config = dict(
    arch='vit',
    dataset='drawn human figures in many poses',
    crop_scale_min=1,
    color_jitter=0.1,
    loss='l1',
    norm='layernorm',
    norm_position='pre',
    bias='all',
    patch_size=[8, 8],
    width=256,
    residual_init='scaled_by_depth',
    max_steps=17100,
    batch_size=256,
    adamw_weight_decay_other_params=0,
)
Rows from block 3 of a small masked image model, named by matrix and row number. Rows with one number belong to one neuron. Each number is 128 + 24 x the weight over its row's rms, rounded and kept within 0 to 255. All counts start at 0. Numbers have three digits each.
After each neuron's rows are labels from the 100 images, of 14848, where the neuron reaches its largest size: "responds to" is what is common among them. Only what is clearly more common there than usual is listed. The data: drawn human figures in many poses.
# gate: MLP gate (model.blocks.3.mlp.gate.weight, 672x256), inputs 0-85
# fc1: MLP up (model.blocks.3.mlp.fc1.weight, 672x256), inputs 0-85
# fc2: MLP down (model.blocks.3.mlp.fc2.weight, 256x672, transposed), outputs 0-85

gate.588:112139149086123124102135138130137125102155154130092092126138164099154068131167178106140123127123126099121164125154110136160119145116130144146145127118074142164141114116097143151124138159146117141123118154138128173162145188151085148148150080095099160147108113
fc1.588:119120109095136124122119140090135146128146120148110131150163127142166117113157169114131128133140141109129136176135105119135089121116133120069143101072128145127156132140127127123151054118114133160165130138143099171107135177138111145133169088138111135165164164
fc2.588:117104109109170124147134094153102160118108112129117090151099098107188093086166131119124079127126111104115168141162124075144105139158082162144128114146151135136134113106074138150111097141134105169171082130134118092144155148103130132108159133072121135087112149
responds to: lunging; running

gate.503:145114162082123077104134142135098142123121142114146105129115151186154129161105174136159157110160095137135168102090141131145134120111142140164113146114074135107104140134114140190120149139147130164167130168099111123107138182107130115071152119147106161156118132
fc1.503:146073109144116153132125135122143086123169106065083099134151131138114146152183179129141165142106133125130116145123140110110120144158122124126114094099144149109135095156138103127123127130120137149119126147111082177141113099125120144158140146148076130159161150
fc2.503:143152134172146103149124124123060071125127161126093138094089139093092091119137116124126143120124116129148122128097151141133151145129145153115116167104118080107149123131120098137163141113100121139150138149116110123122184136139111160139144149130110159126180160
responds to: star jump

gate.376:120113141086134114095156122124125121145132153114121137159162180105130173123146145146162119127140119122094094141148121155116132095126145137142132116133061150085114129095128147126102134165137142111109069095067142139112128078150119169151127100092088151104115110
fc1.376:138109150133140102085123128095154124157114106112129108112153155132130146151157122161136134139147103136174085100107113091093145147153131104123104100118152123119101119156123152157162093119111168087145137148133116180103146110142136179189102117140099108153133120
fc2.376:151123092121172142109125112130130101107132118104168088160117098139146150144122143136109140124127117102138162140105152112107123119144137123173114134132126155087092116108137170142127182106178166140117165164160128115146132175145141123148105123127109152100146172
responds to: teal top

gate.207:105096151130107128091125149132127168143179154120113103141128135132120092142134145153178115102120094149120183128154159129171112123139143138133092120128125122131163142136102134132088157144176129111129160126098124089134135132163121135138155124129119111103120139
fc1.207:111120143101096150101136134119117153129171136145117115148096148133137097110134153094154140142177118157089140143146089143123152091105147130101143138144132140148166091107170113096101093135129134119123134129112130101128103127173124088131170122141170190113161128
fc2.207:138125141078146105120123081126118146153113136112110150168103139121164104109111117114127132140123136173086092137168109164120156142117132103168093132128153146158137124168166112138146123137145100143115094110107105137129123087153117123117107143140164165134140134
responds to: teal top; teal trousers

gate.497:123156159145130166136158154154143110176105109145126138114150130123156131114118099118101102129125117159109099143149107110091122138133101123134147120127088143138109140131096164126134150096127145121183150145132118092146153116105182118092144123135096096195081104
fc1.497:120134166154116132103145119160123116162124125157173157124119143155120149150108103122107088122097122132140130125154100079088128125151143142133110177100113101097140185169119185127122153132121096131131114107142107112107123087110175121082138134132116100120119131
fc2.497:173107111156113153104128102115162127134124114140120076090120122147154114104118097086119145130141159132118121133135148135163130151141116098120090122112175114162104105052164083099126170129101114115101153141117147100138108146082070127141117139122147090151151158
responds to: star jump

gate.453:089158128106135141139130127103124147149133147128117134172149110098121110114132165136099139125110148139102151119150135127141154132169155132090105129131120144136134145074153082117163103127159134159114092197078143124133152114125134076104125110120136134131143121
fc1.453:099111146139101173104111147152161147112139120119117132097145131124127125095193122121126131119145133120111113136165136144143129096112121136088083120095148137108181115134110147144118074161133106122140120114135114087119141143096184144124101152168107174162130137
fc2.453:174146152142159115162176128122103123142138158153118144151147120093178129142110103163126085113114114144130127134130145131111148170176147155111098123136102162124109145124150095121187161102137132142123109136091152161125144062142084119121153119107178114131086119
responds to: black trousers

gate.424:134158169084148098122132134107131142147138108141124127109154132148156102160108131115109113118172124132127156145127152109132114144100134130160140114125133101145149079181082156146142101159151123143243121124133098144161152136143097139132137112105150166160139147
fc1.424:142123112160117139114163157134130103083112075154150106157150100156112129105169156186166140141132135081162126107099107113146143139125119156167139142074113146101083133110169102113142171140150098122040133138114118147141120112170122144104107137141124101132112140
fc2.424:105151143144106126131108146137107188137131136105121139141073111145118120154129154105150109131137124139103131097140159127123140164139167131115122100131126126107129117150118091136178118125096123116097111127136138103144159103094116168112142112134118121102093124
responds to: blue top

gate.574:127129135135144128139148103111103088129153144085109192164103136118083145130099120099110135130123136085164119161130150101173138110138149095138148107110121123100074149121133106081155082137152137124113130090197193137133123121127115121091143104117121129108151134
fc1.574:136146173107141124121142158166112145110113129109081114112117114153151189167103170131135187114109123125116150121094124115145144152146108128155144134127106151096093137134154108156109093163094137136126097124149131102144145122147127113123130133176146139142115094
fc2.574:109128156111147160114133133185151110093138111105129149218141107091117108128134148114138110141116136115150122135133162111145158122108138132153114136140117133162078192161137113137133167090143139120111154118156114107133164139080141146081120117129144140114124141
responds to: handstand

gate.408:088142123147141109100101106087149146142197159138177100123173132182161133141119165106078149112123148133127154157120135137161108139142135126137136086165129128133068121133078114147121158095121140142106159123102139154121124146084106113152133129105137149115104123
fc1.408:111181134110101161135095137146139166179126117138132174142122153094110145099058123118135093147137135118138147103179122104100115094148114113148129119160128138095176120123139159121118146130121162152109074146166084110119131143180117130115127119156149161126135115
fc2.408:125158149128111133115101127129128136168121138123115124120070101124146100126081114114160110127177138154152117159130161093102117128167107120150146140108138144177132115111103157112158163122124126116138121099144116116119121109140113122076207100163142192078120089
responds to: handstand

gate.98:112113123162103122100094159135146170149178140159137134119101091152135133151143161111122083097117084164128127147167166124137174146125123093128133124092095137104121117115107097115159147131171114127130175125158115090208131137124150102133145164146140112099103121
fc1.98:135140125117130130091116131137129189104172134114135161110097119137140111118148129135138090169089145089128142136147109122122160162136138136120124156123124098104122156104141054128162169153166110096135144107116107160158128120137136129107138076117127123111122120
fc2.98:121135130084131126098158125118130108141110144088154136133149133142157105119075144152079137161125136097107121111123125122120133165152120146143092126087092121109136154132156126120135101102148134124101099130113119161091113148165144124109044054125105178146149134
responds to: white top

gate.39:101184117137123127199123142148100153167120069121110119136123115147148111085099134166103100134094091129122138127111116087138125137144142145125122098161157144113099147112182110150168128130117160132119155134134158124117122164116119179123135139106125129156136099
fc1.39:135123116109142110106150141115131130090126159104124139132126131131116131143150175118110127138131151096132123142135126155112134098112150131141160152104101104109149142119058175098060125112120093137146103112143188160102159094112124103097104100129159114112127090
fc2.39:142093121149178096133107098142115138122120136144139132074128132128104110159118144107121138136070092122131084151113147150097123170118122088173097143111123097150123145105147112162149142147147123088139133099115139131130119176103138127110147122156098130087130163
responds to: black trousers

gate.623:187106127095158114150143117115125121137120054077103123161170116113114150150157098105120103117172114172127169155111116125112115096105119095128118109095116123109167119105150137113107137105150114110135158096169141146160088146125076160149155119140134157144129136
fc1.623:131107147131110136163109112155087131077133139101060127120115140141141127105108127083141135121128117130124121138130110087149168164113111143167128097166104144144144123089139130190103129179169067161138094144139135121124125112094122148126110160139144102085156156
fc2.623:117138114115131116125160150137145127117135137099113126113140158137094129156144131142165115097133110116112091129151119118112109097161112117122150161173118148169145109094139099128188131063148100129139140149181153131122157135120126170118123181103096108160124113
responds to: red top

gate.634:112148138113130150084154190157145179140116150088083124126139134123135163132110113140101127130112129112130151151163179135115145143160123089072092146124123179155120127121099105145130114106159103162149119164076117130131147106112133143102094110171141127136142139
fc1.634:117158142095145177177137136143116120161135113109135093078108120128152094104138160151111167106144135172145151123117126089116114177104121155173083126130127108150148130177149131129163117130085110119131107129112139098130117127077117153104124107140102166100138146
fc2.634:132170099132188150138143124118175105116162154118153156141112133117138109116129121135108138119085129127097157130084107151121135146140113110127109138143136098101101140161115102175135134150132090119166121115136117104157126122150101144128098150153124138114091130
responds to: handstand

gate.315:154146150107153117157102128104095079129134151094162174108088137125135143142155130162139116115121083089144158134154096154108131106126109159155127145172142156156108121136109154124146092149163140143116142111144087144120154160148154121130143191112150119128166124
fc1.315:149161137109118169137085134105140133115114144109120159139161136168119134109107117172125140095143107131145123137140117165129144118140135092152098152183127093127131132101147072137111165090091107125140104141133131123112143119175087134149130129096170113115148105
fc2.315:120107134134087129152122142111188104127141101138139122105156128123113133161159116090075094132101120084110100148114168105085106086139113111128165117097118158115128106178149112131125183145131112079150146121152111136098073147111117120139173126103125163156165145
responds to: blue top; white trousers

gate.279:128112172098114126146146189097148125105098089172123130145141121129110123169113100078152126120185150161135128144137136104132129133132124127136151178135103127185111166149146178129140169102105156130128149110121123091154095130100143138079078095134154114160138113
fc1.279:118112099092160146141131123133122133141140150118127129105104127112131125153130117129113151119128139134078120164126142099147101174161146113101144132149110126170119144117102150146111083112136133168137113127122096130103071098120118151124115114111101103098121125
fc2.279:098150131102116134173143151169155106160103115092112109112128110151109105130120156146114169114120136135153087174165145136129154162130135113095128084126125154164149104128144131129094115155139131118141093141110101125107086127117113125111155129120097094120145142
responds to: blue top

gate.356:103078180137139134129118146109089104128125130127155103129122156116110175087146115107151103163103150140155120166182077133148138116142114108119116087129143186107112107139082170141120113125135109145149105147118136122111113126114137107108165143155130157108138163
fc1.356:133125099125130146087132101147127074131121101108104145166123130152142138162126131101138105180136111148099063134129145093102106086115146163158114144121137168132139130135123147099140133141129086110091158132123092179146136143135103166156082075144139157134166123
fc2.356:108066108108136207100124122096128135131150136090101121102110132101096102091140129104127159154096121114126088158102126159143158136141106130071119138131139114115099118121075133131157123129128134125131120152107157133123175163105155130130121137136111078104114146
responds to: blue trousers

gate.660:068148142173085146104141127135139100107116140102130128090120126147115140146097088145141117165138132123146142166136143120116149151101134113105157130147153091120114152140151089131150088071121128158110154121131125122153121126152182123069152162098116138132095156
fc1.660:104087137133119148148152189142143150133111131128063116100122126120132122164174137123120126181174126147154142156168148108150127103104155158134119102154166123177083130137152105122092134093137145148078145140076161125112154145133157104094139166113120134187116107
fc2.660:107119148125117160141101097126119109138135139115149141088133144099087110127069074154128122171133095111147156110093151133167110137146137159133127124161168080181118107164116136159150116130116119098129144118135127175128166164151159138167134126097126128112121105
responds to: black trousers

gate.527:108145161122135129133148140100146109123125101153092119092128109158125151102110097117124144096120159131102112127143132150155147129119130107140093107151115096082129159151114118113168183155170117109111137132148130121189121141113138099118139096120112140142089121
fc1.527:138129120172110129127175148152112146133117101171136111101090179137099153144132142152123171160163144127089142125120114115133111146099108138115147122105149147123131110149138101085113113125128142123134147112104032126129117154104144114105130124128126134147121163
fc2.527:135110156157135109154097169095125124130131115109135106116130153126144109119123118096130125159154113152109144080140103099109147102116143128133120113157121129091104098096160133137143124193151131128143159088116134130186150122112141135142133119111149141130120128
responds to: blue trousers

gate.34:106111110138075122177119182117122127087160122108124103163139080113139108130100135137161074169130128151163177131185161141137155110139130102091143094140143147132159112159150152109112108142147117141154138155111114127142122147149116107086169162115123157131109117
fc1.34:153132132113119134113169134094108108099167120125128088110145175122140137168137111126124130111172106081090140110145165171140120100173112082137130127142129139169124139070153066163132164094142085129119122115114132134149099098115119098134097164100137114117120106
fc2.34:133084134088120125120117159086145131151173139120130095134109122137148121135118160137131135167088143111112143108101094103139165157132149106157141091113173144155141125143144115133114139075126058123137165088128142160163105114157123104143139179145160113069149124
responds to: white top

gate.596:131140159127177096129075104117122155101149142120123098137092135137124146124081151149139173170134153096148111143120110110076144173103100130083159104132114125118130130134121111059107123126119125128107130150121126108163105127102129129126135089111127135051105132
fc1.596:161123083131101144149159149124123127159130169126108172116144102100085107143145117133109130096104137139085161150112132151179159139161147125136125171117134119135183137137175105123157142125105118103147159094159115135174133158124095089106144138132144117155147125
fc2.596:149168140155177124080106139147124088120173123104145163155105143126131136095142105177097136176089124087145094149117095131120113130091102153082136157104134136135107150155114137108119099138135169154151131138117130123128212152069146132084132105124122105066132145
responds to: blue trousers; blue top

gate.211:105140135113121144137143148145124134108150126137187113123136158118150098068147110094132136124116151096093129115127155128137148112139156170089145100088135096160134106179144133114104097096154161122159162118147118129120153119098106140143144139086118108106119153
fc1.211:129171138138114153121108092127141139142109113133118137132112083151147110126138146122123098140125126107114164130145120098109147113120151139136126144112156115151093115125148126092115104097111116121146109116141084114122104086136129157088104096158136158136151149
fc2.211:102098187128145150112092143146100146107109135148136108107107099118149103103144134116084122134109143146136102177117155107079130093131144139151092106120134143136114145140135106092110118143102189147118115134123163163176080119126136174143106149145153137114107118
responds to: white top; white trousers

gate.659:115098121107153108139158178108113103151120137110126160128141147103172130179124139161138145120110106096114118100145128098137136126097128126141098118119082132149120134097142136104099175148128140115125137105149100088102092149112081098161113138106123150128132114
fc1.659:142113117133106109137135116181141134090114085127133130176106126153153127138135131144145133181146165095127100136149112162136114104088149137138129127132148112116192127153100101106185091117142118144138125153112137129178143096093140112108096108144106113153115163
fc2.659:160137121116162106147095101155161145157144126114154112147094132119150130147151171119145146133121137180132140112120125126153169109086140129142126101131109090140174128135125167103128127126140126123154088153120117130139127121095131104132129133120160149121117102
responds to: blue top

gate.327:128131164116119129096137138152100097158175113093084130102150156162133169152115112149110071104160128101106133126150148159113120127114134143092118145140142158165127135162162117127156151072176118093098118148087132111154141145100123106135133136148110102104142109
fc1.327:113121108144092155145130151130150111111146145103173094133113128116093116112109110123105130144140165112162131115121115127143126132143096101140097116161113150081145090113112106155138107119089150186176091149170100103148109096136103134133176131086160106152124136
fc2.327:132129120094130153130120138146147093157152128143186157114164182094095128170150134133124137143101135125143139035116064164104148172153128117125110115134116128140118137129146087149128142132138128086104085172128126179093189125130118120155138116068109125124165092
responds to: blue top

gate.280:106090087133169128170123135123116095134137156091173168131168155126200084120155121122141136164131080121132136155145131135166137075110178098119113157163070150086174177130146110128117131115150145160149115132121155157136123152103120123136101122151120145092109102
fc1.280:134163085152150128110143167170150136115086115097120119127149141132140140142078150157120142109152102164130089117132141115147137131125131118111080143125154087122138110110142121117161086143128120100101142127161112157109157120118070145159157120036125114114122112
fc2.280:103148086152152154097144132129119118138188156119153116114142113118140096153107135160126116160122119155145131128125115133131130128143133093075160124090137133139080111084099149159130076140149188125080143096149144141120126176138130085083122104130153109113123130
responds to: teal top

gate.321:131115137069119108131125117106127120139150111148141095132103117116153115130098104164139140153142128118135132134088117087120114143152118150143132101140152151142094166129123160126147100146151113121122126102137121142118129125147133133091192135140078139112175141
fc1.321:117117142068128152087115180069115146168145105135155115118089111055158148127123152128133147082151147137114145104092163056133144147121121136130112091119129161140123159140104144145128148146126135123101131138108111104155154116117111139179113127109119128148152119
fc2.321:134142140137124146120127153098130110181111110125124106128078134135122138103123130134125139105180175147096145086087135083105153174121086148130156121084116158118112135122118140112107121132098116116113122125123148121121156137102155109147112139095134110130120112
responds to: blue top; teal top

gate.232:101091148122098132147159166093143117129101160162139138139125130135114115136133177110134093139119127103096136135154124165163117126124114143157105119149147122117082169123121122178122164109138140118189146091144172161151144101097142104098148132149144111130143103
fc1.232:139124113090116114128158078156125111098135104086110086145145089101147089142109181116158124148123115115160152166143147172121128107105146172106131137142080129125083126090099123092152147143151135110140131139107107153123099175132168159132134101164128161122114171
fc2.232:164126084133078139150136088114156159134143140149087154128111089098169101128139118113104121134136149116146148137074144139147120118128133118125099141130158134146111112118204122135133129089138135114124123125161167118149138156112132122162140147122107083125116149
responds to: white top

gate.457:136104129138121112084154163156122132141154128186137159121145097137117142150143133161136145123073142127119143136124135124167152173144130155071135116134121171120142132120157112111124140115150117114080159151096137133097144126123176077125137110096187127153134087
fc1.457:102161135150112117168094126112107129094144144103134123116133135156093105056118108114113152112104117096170090120128104170126133130158147126139119110173142088119120111134134132155120154140101160094145120112201131107147140121121115159165164121156150094125117116
fc2.457:109125116117130130133110109122067114078099112085152138104152132155120102117133095108143113140129070102113114103119145138118147128151184134168173131143147118138150148139097133128120135133111188107154135137146093091112135186148133127125120141174114124114132096
responds to: star jump; orange top; splits

gate.484:157127150096152098123175148098136083089155148166129135138135146097140103119178174145125120133146130139101149139107124141107126179146122109133150130119109131131114093121134112115099131167153148155072099142118125119112127200113032125155149105120139166140124158
fc1.484:163122144114114135140124128105131126137151103084140109112107070113144152144130119138084135119126130127131139138141145156124111111124129085090105151138165188135098127130142133158172139120096102122176145110122113127127091074159123169148104125161121151139098110
fc2.484:151111139156120142105100137107100144112137120155140112102104147155077171145131134164075118155101077128068133131088135183132123137104154164126128154137125145121150145095164124136140115133108107155140129114116156138146114133108116107164114129104136157135119112
responds to: lunging; running; sitting

gate.584:128101137164143144116104124123090161078165142137117160130133123158117127137122098097098120135165083151153132120162127149157138134154120116109116126127152116100171136132122133100152121165104123137147092153109056108136075174149081155140114167141107166126126145
fc1.584:168092143149114120122061169121111136171155133157130157163133114148089087124117118159101108152114158147115176087121106143120146108142167110132112090131114177093106141142117144184118178126155065106119153162109084087134100115098168154105131159158105111119137124
fc2.584:091115125124125129132108121119116130147148132160145120116109119113096172126113146157111126155113165145089129120089117115130117121109152120153152124087152138124119125140136103149093158099122131089142079155104131147130118112095121135091095105121149153098166145
responds to: teal top; blue top

gate.464:065136137140154118137114103127139115085118091056133084154110127120134171173142127140120169134116145077151120166111108131141163103101096145114132104125163116178153134130130151090133166077139142086122142120112146140129127118138115135114159107168116108147142115
fc1.464:121138180089136123144115056099153124092095143116102130091131146113137162150098130102083100155094128108114109111133124103108154138124111150143102138153111113139074115122134116155141185124111140136114126123150119117128154111104139125115116139123154134099098128
fc2.464:110110122126099138132139106124085089153122162086114144121164130125142114154127123125114090162138124112104139158095140097118085103180151167152085150115149102130165116142117117094146127153131128117131100130170073129136139111118149114152153168121144137161135113
responds to: teal top; blue top

gate.198:129154104136153074134122156110115111147151144117135139071164119136141180174116148141118135100133118115166121144124160136114150128089137144107136117105102097098159187103141081107113098124158116172130152147118123114117131125144132067107115114121094135100120113
fc1.198:107093099175087160117118124122127098101122104108121126134149123167110144144156056152107163142120101118152110218143140107139127173085179128085143106116121122152129147147148147085141111131162102116127144096099112112126119122126133129170145163139146086163144135
fc2.198:119120125126129146098136150138145122150076132124142106156105104130146124107115158122155099120139152127125124116148137116163084095139136125112156163128117174106103108135129146158070110112093161118120103157128164112166167125134111154129133104125127136139128139
responds to: star jump; red top

gate.1:150089119135120152140156090140127094129119148127071144141119130137128128197156131118126113124094155102146156116135135109109157153136093140132160140146138156124140140130172093114112159117140112161119155169109154111116125139133149098147147101080130047123144118
fc1.1:129168105096109116127109105122123116115120174122112116162110124149124150078145129102114155112171089126078100157084130125155106144136121118117135123118105112114164126118118126090090132115132127122157091109137070132126089112130104149151107120140138147164164111
fc2.1:182168121102104137116117118128144084118111180115098116143072167142148142076148151158094152119160082133114129114083133083129113139106106143059101124154105150119151143102145106107114130096141151132139086117126121111121094142152133080109115118163097120145153128
responds to: star jump; black top

gate.274:107122128129128134158089137105135072135148127166105160105147097136177084116168130086168104106113104118115175123113112122168147129152125130136116135066174110135114116119094091112115124119132149081179161120134126113147122139127103180110099108109124102116133137
fc1.274:131159138136132123147123152134144094166136123119124111084141094142166107108144109077137122111095153123124132165144118190158167121134153053113157195111131142164148102124130114181171123126150145128124137122126126159123098093118131129122113101130143124104124116
fc2.274:128133174127149130122132085099184153128104115139199097127157126118168183135117151092133122126122130109139160146120158128131133136115168111141123130131147101156129110124137134127093110106158125121113102119152164109132114124087136137103080144113133086151136095
responds to: white top

gate.270:117121141110135142119131111134085142141141142156149134134095121103126098102178109133132130118167111153123074131174153156163172176156159092146130158151130170141126068145086139123117163113119102147095189130105141180133153109120156130123127120131105119106135151
fc1.270:101159097150119156094128161104131139124145162102142151130095109168152130151091127102096150115137169128104120120130098118106152090100157123105163117156119123162123129112111122141115102104151125113175123090126107130138132075103106168109127148147115090168134165
fc2.270:089137152097119137160147126147131118132153123127165160112126123121119114104150139121142070123123136115126118104135139143146175142081131119162125155105131119109124142111117156154128146081159100138153121078138089140142130104098098078110136114086147123107170117
responds to: blue trousers

gate.533:077145110105108132084143115102146142163146134135154147146136178093141108137149130141145156148156132175142123171173118101139129114126161144151114093100133106132127102129127098152150138144152136148138095156127146080140134133125111116096135153117123117125119109
fc1.533:101083166121139101091118112129164131182138167114155134142111152141167136137132148126173137114185103115144170110144091102135145128129181133108138084156125147126159103132136127159137177132156127188140133128110141108150136083148158101124140180164153137153121125
fc2.533:099124106130125141129141104124138143159104138140113108129125106155113157118122112127129116121110146110115091148145115138110135172131111154158125099123107130131124117180124112112144113124151098133130174129082109091084077098111126169086127119150164157149091157
responds to: white top

gate.427:101115142131113106121161152104125108137129104106130121175122120099090138108138114152140110127155087122148116105119160104120157109137115135147149130103080122137113143119133101151125154180105107117136132174113104080114116125125088141100148114145109121108112154
fc1.427:118115126114115069115114131148120125161155110122135172150110116107134137129115167108115157124120167093123137124148095114140130112114143124116164125108130134119173122155127104112117139130113113146128157115086145152132110118110125146108116093126185075127137135
fc2.427:112130097154106101141139154155085077173128081171088154116135191098114141133163089113115116136128109092136074091148150120121155126100129122096172101114100137132141185107122106123141179124107151116138118150117135151128104174126163112072142102163138116104153138
responds to: blue trousers

gate.494:149117137172094095104154112129070086110152112105136149151107074153115102150179124126144101072102131103156156132121113160091142125146147130130142100127115127096114120106105149161133160141081117134162120118086202126132121152139106117112138157131140149105129110
fc1.494:103151123138117156175125103108131146155085152133125119105163168159079099153087114115128126162112142117120139156133124123138101123156141106114139160109117106167164094118167131142115169090133131110170142139168055132111087116134164119131136103130059149128127118
fc2.494:131143132155080169124087167107146151153151108097128091155141138107132130137119132170111077146146087124120134105160134090110150129151097105162161098119146101137186124083133133120143174126177129149130118156123093134154139111144105114144181156123093131090129092
responds to: handstand

gate.622:095093095155137088130114108118168137105119125151175111144153115160126135132101141113090140119099137134140125113110115140133156154149167088124119170126138158116064095108120112164102158132140138128098160147136138114137112125111167149111145114067103103127092117
fc1.622:141159122106094155120141148137157095157168123116125162144129080095108126109116125177156121106118148144132143136166160141114149156124099167119163126144108159090123104113130138114113137151126120164191098114110086094140116146162127111143146114137066135200099113
fc2.622:135123115142110115104147116121179116125070174134126161129092081111089101142128104089143149103134164142109092134145149132110147160108153096098145154154123138134105134073117104094085113137111144127074146090109106101141105099173124167098132092133125161094093147
responds to: handstand; black top

gate.143:129133103128132185130070114121122082144168117119079067141146123163162114118151117181148124114128126141127123135135137125138086111105204103124136122157084135104147136127134148133129095119140122159116149132104110143133131146135125134126113170138164137156111160
fc1.143:116128116120157133101120089114116125148154138121127130158168165104127167103118149179174116131108125112095106141136099121145145183117136122114147111134137083145159160096133127135129087128192118150073122133126154116136109169164109082107137107126132108120130176
fc2.143:104089134138138123119128182160114103156118123130157139163126130128131126077106138160114119154148121103070142125122124158142098139149156160102137131151088140119142159133129101111101086105102091143154127155120150118154169113100102144115120178123133146117144159
responds to: teal top

gate.577:154110171126119165086148121133140140114131120128081124138139095129149081111122126103082131134139128071158125153149115128158119167137152119092125113127175105134157095134108165117155131166144087172138095162091132126135142102144118088112109100111108141173129142
fc1.577:108140151111133126090142113101089161109101136159101128150142115142107126145134165175136104071145115132083127133100122125108118143124155088097120095129142129136145116102092147146121158149122146114129118110123130157107136138136112185164123110134112137111123102
fc2.577:085141088104151115108131104106116135099114137088118122172157152098151133079135113093093102135121134135171097106117108048110124108132112150152135133107150082093156099134134169101076109144131118104149167165086135104111118154134103114143196143164163119151112167
responds to: lunging

gate.59:095106119062144117086077160127104146093138152140148132130140089126113126136115048095072122135156137143126131111160120129125163115112139110181123122174065126122131106112064153106105145104105107074161090098100076109148098117126110103115154083144124147164113140
fc1.59:093115092132113123125128128121123163101092150154132052143155174087121144115131125131135136148112168147123146142133148124151108143116115131147118112095175097161155129123101127085143128107138109124102107138157109139093083151147158090115132152090181158115127146
fc2.59:116153109096084086121103128115102147131116127122067154088140204130100090143131111132134107136142160121137149119161127118152102122122134158104130105134158134123179133146112099112148130113144125112129104108141144089091124163136158129135142131121154165179118118
responds to: blue top

gate.18:064118098134148101118137114124118114067127144158136117096159115141124116120118178085122083112105110166166153108109117179093132181122142098093086127129148154153124130099142142100146149137132114129147100100131144105153120104128139130129165137132144139141148127
fc1.18:167114125111156103133100125127162130193118132096120114127153118113139185128139114134127122162140119128081107118149115106173182135119121123161163114136103141116106116135134095123138115105088139097080127114145076156104100124138094162142118103110152185085099152
fc2.18:125121120126119129108151119125112096104160126153086130116101127116147120108161157129154118133119151141141133126124145124157117095087067138084145101109159114185177134096135155129159137109105109101125121123143133072130144106133148133127121133176124103137114105
responds to: blue trousers

gate.240:128143146099166097113146127087154143135069160103136163127127119131127135149100151118107106092166141085117151129115142116142148133093165145136119095167114133076117125133058135107106156149123136158232104141131127136139146114106145122081126143125146120123120099
fc1.240:149129108129111141143130124083157114112117122135106165131125116109174134117136139108151141116107146154143132100115132139108122105154127075105156153093138136143165103125139131127121116093114170077164163124113133119119148145150124116182123108087123119177131111
fc2.240:142125144149158119081121160146133131152122125166130176138149135162112133124135178111099141141091129110141136151125141171119125144108140096154101135137140101139094135119180136162157080171139098138130136125114167134125117138130136081087155143140102113100120157
responds to: white top

gate.373:150069105130130156079141083102102108140129092139113149094155140137121173133139166137136119104142138133110117139117125115153076095108143150112155106132128123115151138137146143120157146121168130150142142149115114124108081145080159137143171124094125096143157142
fc1.373:106151136094097079169147145153160119109176117122153132139112113105119084102122097115116152160104105124158152152155141120112161137143107081123110139082125140144095116124107121109130142097111123105088117157136133136163142125144102101118102109151137203148125108
fc2.373:120098181124097159097152168108134123135146107107157119132134148114167105075118151119082154165160135162093125134094098147113128131123104124071114130111145126166148149176182121100149097157124129120087085146128123109130116083116179121094121100170144112146144109
responds to: teal top; teal trousers